config.toml
model = "image classifier"
train_examples = 145000
image_size = 48
targets = ["shape"]
arch = "convnext_v2"
shared_expert = true
widths = [64, 128, 256, 512]
loss = "cross_entropy"
optimizer = "nadamw"
eps = 1e-08
epochs = 26.3
final_lr_fraction = 0
warmup_steps = 440
Rows from block 7 of a small image classifier, named by matrix and row number. Rows with one number within an expert belong to one neuron, the router's apart. Each number is 50 + 15 x the weight over its row's rms, rounded and kept within 0 to 99. All counts start at 0.
Before each expert's rows are labels from the 100 images, of 14848, where the router gives the expert most weight on average: "strongest on" is what is common among them. Only what is clearly more common there than usual is listed. The data: dead-leaves pictures: piles of overlapping shapes.
# router: router (model.blocks.7.mlp.router.weight, 16x256), inputs 129-171
# up: expert up (model.blocks.7.mlp.up, 16x64x256), inputs 129-171
# down: expert down (model.blocks.7.mlp.down, 16x256x64, transposed), outputs 129-171

# expert 3
strongest on: bar; aligned
router.3:43 60 65 28 66 68 28 59 67 43 46 53 59 58 61 49 46 44 42 53 36 42 49 48 33 70 64 53 31 74 59 35 47 53 39 56 71 47 26 38 47 60 33
up.0:45 47 62 61 40 49 54 58 76 46 37 36 80 67 55 30 34 66 52 67 52 58 57 49 41 70 49 32 44 66 50 83 55 90 50 80 55 25 25 50 64 56 49
down.0:26 57 51 53 61 53 40 68 55 54 55 51 71 48 69 12 74 58 58 72 45 64 65 57 37 59 40 31 38 49 62 48 59 42 70 64 43 34 64 35 51 44 63
up.1:53 50 50 32 52 34 57 33 62 30 41 63 29 23 25 54 54 43 31 57 58 39 32 49 50 54 50 61 46 63 58 66 49 53 41 41 58 74 72 48 66 42 62
down.1:51 42 33 27 69 72 58 68 76 36 15 56 52 52 57 45 48 37 33 45 41 51 34 64 64 27 51 34 50 30 63 22 46 38 50 60 59 44 38 42 42 59 44
up.2:53 63 51 53 35 57 53 62 79 51 37 47 75 61 46 34 24 68 47 81 50 65 59 53 43 65 60 29 43 68 49 74 65 89 52 65 48 24 15 60 66 46 51
down.2:53 59 57 60 42 54 33 61 55 49 36 51 73 42 83 20 58 49 52 77 32 55 69 63 49 53 46 26 38 30 73 51 67 45 69 69 50 37 48 35 50 31 59
up.3:44 46 52 50 46 51 53 48 87 46 47 50 76 65 56 27 28 55 57 74 53 60 64 51 39 56 61 37 44 61 56 90 49 78 60 71 60 45 23 58 70 58 50
down.3:40 50 55 58 50 60 23 57 63 51 58 54 71 49 82 18 76 61 53 71 47 53 61 46 55 63 42 39 32 36 70 42 66 52 62 56 44 41 57 35 47 29 57
up.4:55 81 65 34 54 56 50 54 27 42 50 84 46 33 39 66 82 26 45 50 52 56 53 54 40 47 81 23 34 42 50 39 17 53 17 50 31 56 64 52 28 58 43
down.4:83 59 68 76 28 63 65 49 68 64 42 65 48 53 47 64 39 47 57 40 71 47 31 41 50 54 37 41 79 62 35 56 65 47 61 48 56 65 45 44 46 44 38
up.5:60 58 63 41 54 45 54 49 44 36 26 86 36 56 21 53 46 19 44 38 37 34 24 58 44 65 50 40 39 72 58 51 28 46 43 27 49 62 77 49 78 63 47
down.5:53 64 49 48 76 72 64 72 55 25 40 56 33 56 79 57 57 46 37 32 43 56 20 56 76 28 40 22 67 37 56 45 56 27 69 38 67 34 19 73 25 56 37
up.6:46 43 48 53 53 53 47 52 78 33 39 31 67 50 72 34 28 69 57 70 44 53 64 46 49 60 51 40 45 67 52 99 59 83 48 70 61 39 30 50 65 68 55
down.6:49 41 46 50 56 47 42 64 62 55 69 58 69 48 74 17 67 45 56 77 57 55 68 45 44 65 44 33 35 42 70 42 63 48 67 66 39 33 51 24 35 34 67
up.7:24 78 34 48 47 42 48 59 55 78 43 67 40 68 50 64 31 35 51 64 34 81 57 79 38 64 87 34 49 53 72 60 73 74 28 70 31 18 44 40 64 68 49
down.7:58 46 34 71 56 58 33 60 47 60 42 48 42 45 86 50 63 72 47 51 36 55 58 47 51 51 59 31 35 42 71 48 49 45 56 45 47 28 36 42 39 66 70

# expert 11
strongest on: textured; grey; arrow; shape: triangle
router.11:64 57 42 62 51 28 85 61 49 76 60 43 27 74 74 30 68 44 46 40 18 31 24 73 41 40 41 62 47 22 50 63 56 18 52 46 57 48 66 36 47 45 43
up.0:51 47 39 39 59 46 38 63 77 20 72 18 52 50 34 69 45 79 48 63 84 58 77 47 33 39 30 43 51 72 71 34 61 54 54 27 29 30 59 69 50 52 54
down.0:71 34 35 62 38 58 42 33 34 71 62 44 56 47 30 42 37 57 44 40 55 45 34 30 44 57 58 51 35 69 54 42 36 55 41 59 34 61 57 21 55 72 58
up.1:52 37 67 30 67 84 47 60 42 46 29 31 57 46 22 50 33 50 54 53 57 54 43 40 46 62 29 66 59 66 67 35 69 41 78 45 81 76 61 32 73 44 54
down.1:63 46 59 46 49 64 47 78 46 68 71 66 28 36 21 73 56 46 16 66 38 40 49 53 33 33 49 70 65 44 62 69 40 57 78 17 25 40 52 61 48 32 61
up.2:52 60 74 63 47 47 83 64 14 24 48 47 51 55 67 24 45 69 69 67 58 57 46 51 77 77 46 43 33 35 31 57 50 52 54 43 56 45 66 35 72 54 71
down.2:73 60 42 57 44 45 83 84 54 50 56 83 26 46 60 67 29 42 39 69 53 45 70 50 45 49 41 46 53 40 60 55 43 58 62 42 33 44 46 49 29 52 44
up.3:45 35 47 39 52 47 26 22 50 56 32 50 55 55 75 28 51 36 23 28 53 49 43 30 62 70 41 58 45 65 31 44 61 46 50 37 51 46 86 76 39 34 52
down.3:45 62 46 36 63 32 16 53 59 46 32 53 63 57 41 44 51 48 34 66 52 59 77 50 59 23 36 48 45 22 48 53 56 44 53 26 56 69 40 63 58 58 58
up.4:72 59 39 49 55 42 64 50 66 48 64 44 45 98 44 51 50 45 38 81 52 47 72 69 39 50 51 37 58 66 60 29 75 41 52 51 31 50 44 38 65 55 57
down.4:89 44 31 39 48 43 49 58 46 58 42 75 55 32 41 46 30 28 36 13 63 34 31 42 34 47 43 45 43 51 42 53 62 49 52 60 47 60 41 28 64 88 61
up.5:67 65 55 55 56 70 73 48 48 23 69 59 53 61 77 19 50 31 34 74 43 62 46 35 42 52 57 27 30 56 54 40 48 41 29 67 28 44 59 28 62 47 45
down.5:35 60 50 38 76 55 69 69 30 35 54 55 44 31 80 65 68 61 31 32 55 33 34 32 47 61 42 78 75 46 36 67 64 55 64 43 61 49 58 69 53 64 41
up.6:64 62 04 78 66 59 56 71 58 38 38 13 50 83 44 31 51 51 56 57 40 85 67 67 69 62 54 58 24 52 50 46 76 35 56 55 60 50 57 19 86 53 64
down.6:91 53 65 48 38 52 34 85 31 47 40 85 50 16 52 49 55 30 57 46 71 26 71 74 25 52 31 52 53 59 61 61 62 52 58 39 58 43 33 40 54 65 80
up.7:71 57 47 47 61 39 63 49 55 33 66 18 34 55 32 49 44 70 38 46 82 33 74 58 48 49 48 36 43 74 70 31 59 46 45 41 26 37 59 48 58 41 43
down.7:59 58 26 46 62 46 49 44 49 30 51 65 78 51 24 57 33 36 45 43 66 51 45 31 28 60 49 55 32 59 42 48 55 33 53 81 61 59 49 27 73 99 71

# expert 15
strongest on: grey; cross; drop
router.15:41 55 52 64 53 46 69 37 33 59 69 55 33 45 75 38 71 45 35 47 18 58 33 73 44 25 44 56 42 27 36 54 66 32 46 45 49 31 62 44 53 44 53
up.0:39 50 43 34 33 57 81 45 53 49 25 39 49 54 50 63 32 65 53 62 62 34 66 45 35 55 53 55 81 70 34 92 53 62 48 82 35 38 63 44 50 59 45
down.0:58 54 70 26 62 59 48 52 37 65 25 32 55 51 43 17 36 80 49 33 63 87 26 52 64 52 73 65 57 40 66 42 65 28 48 80 61 50 18 59 20 52 51
up.1:26 76 69 15 69 76 25 50 45 68 52 72 62 33 58 65 52 37 54 66 52 49 52 27 62 50 64 36 58 65 81 43 38 41 50 55 48 36 39 82 43 40 54
down.1:58 57 66 57 35 41 55 58 38 70 50 50 24 44 50 68 56 28 35 64 39 31 68 48 52 44 36 42 60 50 58 63 57 63 53 22 42 30 50 67 58 43 56
up.2:48 46 43 60 49 43 47 56 57 26 40 08 27 67 36 71 43 70 51 68 45 70 85 55 82 51 37 36 61 42 53 40 61 47 64 53 65 42 68 50 64 36 59
down.2:64 46 68 35 62 56 84 60 36 49 37 47 71 31 61 64 60 56 25 30 50 34 08 57 71 63 52 41 62 53 52 66 59 47 60 49 44 52 43 53 66 45 39
up.3:63 51 48 41 54 67 61 49 39 42 16 42 36 46 48 35 58 47 39 40 53 72 49 36 35 51 36 53 55 58 12 37 80 60 54 42 40 46 83 52 58 47 80
down.3:50 31 49 63 59 30 32 51 57 64 43 34 53 56 33 41 41 40 83 65 54 33 85 46 21 50 74 46 30 38 70 47 41 58 29 53 42 69 44 33 46 23 64
up.4:44 41 47 35 56 64 24 36 20 55 35 63 45 45 49 75 60 40 82 73 41 63 56 53 74 38 32 51 26 56 43 44 73 57 78 32 72 84 28 58 62 52 50
down.4:48 38 46 45 42 36 67 39 46 40 53 45 80 69 59 84 62 53 31 61 33 28 35 72 47 48 67 59 64 58 48 74 51 74 42 30 39 37 74 49 85 56 43
up.5:54 46 50 48 37 53 45 54 53 49 45 35 35 41 33 67 23 75 33 52 51 44 82 56 40 34 24 42 64 60 46 73 61 44 66 73 47 29 68 41 71 47 38
down.5:66 51 56 44 60 66 22 55 27 66 13 48 44 43 49 51 58 64 30 27 52 56 44 49 78 50 45 19 49 59 47 46 72 40 35 55 80 16 05 62 56 55 32
up.6:49 39 49 53 65 60 28 39 51 00 41 34 49 60 38 50 54 56 56 59 66 79 33 42 69 44 44 43 34 50 20 39 67 68 51 41 42 63 68 45 66 19 73
down.6:56 45 32 51 54 39 60 49 67 22 42 72 75 39 50 74 60 49 46 46 48 11 50 60 18 56 81 64 57 45 58 67 34 50 44 62 37 73 70 60 61 54 56
up.7:38 58 64 34 72 65 55 60 56 00 63 69 61 48 50 38 68 46 49 51 65 34 75 59 34 53 48 56 54 51 39 41 55 35 55 55 42 27 55 50 84 39 38
down.7:45 56 45 31 53 44 33 64 82 49 72 53 37 71 39 57 59 32 41 80 39 58 50 48 31 37 29 36 63 48 60 39 59 46 66 50 56 39 66 51 85 59 73

# expert 2
strongest on: large pieces; heart; drop
router.2:23 59 53 42 38 47 53 39 32 82 31 64 42 43 46 64 57 62 48 50 31 40 35 57 53 38 61 33 61 16 64 36 37 57 46 48 33 42 64 47 12 63 54
up.0:50 46 54 32 55 53 24 57 33 61 26 65 43 47 55 33 54 37 31 39 67 45 50 03 55 49 60 35 86 55 40 41 36 55 46 55 53 66 64 71 34 34 80
down.0:50 41 36 43 72 60 40 41 53 24 22 38 58 33 53 42 55 45 70 42 48 52 61 43 49 45 72 54 13 51 46 34 22 46 37 44 36 62 50 29 43 39 65
up.1:54 64 53 45 52 63 48 66 51 57 87 64 81 40 55 68 48 50 74 57 31 49 33 69 58 48 77 26 48 11 73 61 38 38 30 38 47 20 39 53 43 64 41
down.1:54 43 51 47 50 41 34 50 32 69 50 67 35 45 27 85 52 37 15 44 60 40 66 35 64 57 45 53 73 49 47 65 50 54 47 25 42 20 43 70 50 58 42
up.2:49 63 72 31 62 62 34 47 64 64 25 48 39 44 66 42 57 41 43 49 43 43 57 50 69 77 65 42 31 80 52 44 61 66 44 47 41 46 49 24 64 37 48
down.2:51 67 67 75 37 39 33 64 72 49 39 34 36 78 73 39 48 45 58 40 45 55 45 60 47 41 22 22 45 40 59 28 62 42 69 56 69 57 22 54 32 42 53
up.3:52 62 63 42 48 62 42 57 47 61 81 64 70 54 52 58 51 52 58 61 48 51 55 66 55 43 69 26 46 13 68 59 40 42 26 25 43 20 52 52 19 75 35
down.3:43 51 39 46 51 58 55 50 37 44 52 59 18 51 31 72 48 33 22 58 58 39 72 46 58 42 49 45 60 67 43 64 50 54 48 38 49 24 39 74 43 47 40
up.4:46 66 29 61 66 48 58 57 56 22 21 45 38 52 60 58 33 71 54 58 43 65 50 56 77 74 51 48 47 57 61 60 56 43 40 33 43 76 69 36 54 42 44
down.4:37 71 53 41 63 73 35 49 63 44 52 36 49 66 48 48 58 81 29 40 63 44 24 49 50 51 53 51 59 70 47 54 69 27 58 71 78 21 59 85 40 69 29
up.5:53 59 58 25 69 44 39 70 62 59 25 66 53 76 61 42 50 62 32 61 54 49 68 69 64 77 62 36 51 47 48 81 71 71 50 31 37 45 56 53 47 70 31
down.5:17 50 61 54 60 45 61 72 72 25 28 36 30 61 80 45 67 44 56 62 41 46 33 57 62 37 50 46 52 34 68 43 48 43 52 31 55 49 37 52 24 35 56
up.6:50 46 09 71 51 55 77 53 58 17 58 60 44 74 32 47 44 54 33 56 45 52 39 58 33 29 51 56 58 60 54 68 52 28 49 63 73 38 32 19 67 43 53
down.6:37 54 67 35 22 41 49 76 63 32 47 37 43 63 36 41 43 29 57 51 30 58 58 75 48 17 56 62 44 20 65 47 54 53 60 54 47 38 50 39 21 49 62
up.7:18 52 74 63 75 61 69 70 35 36 67 51 65 51 50 55 41 51 78 46 52 68 36 41 44 50 58 47 52 51 64 54 40 26 43 47 44 84 28 35 43 23 44
down.7:28 38 33 60 62 45 27 53 50 50 43 37 48 69 48 82 51 65 30 50 42 28 51 50 78 59 59 53 54 47 56 69 29 45 26 40 46 15 58 40 13 31 33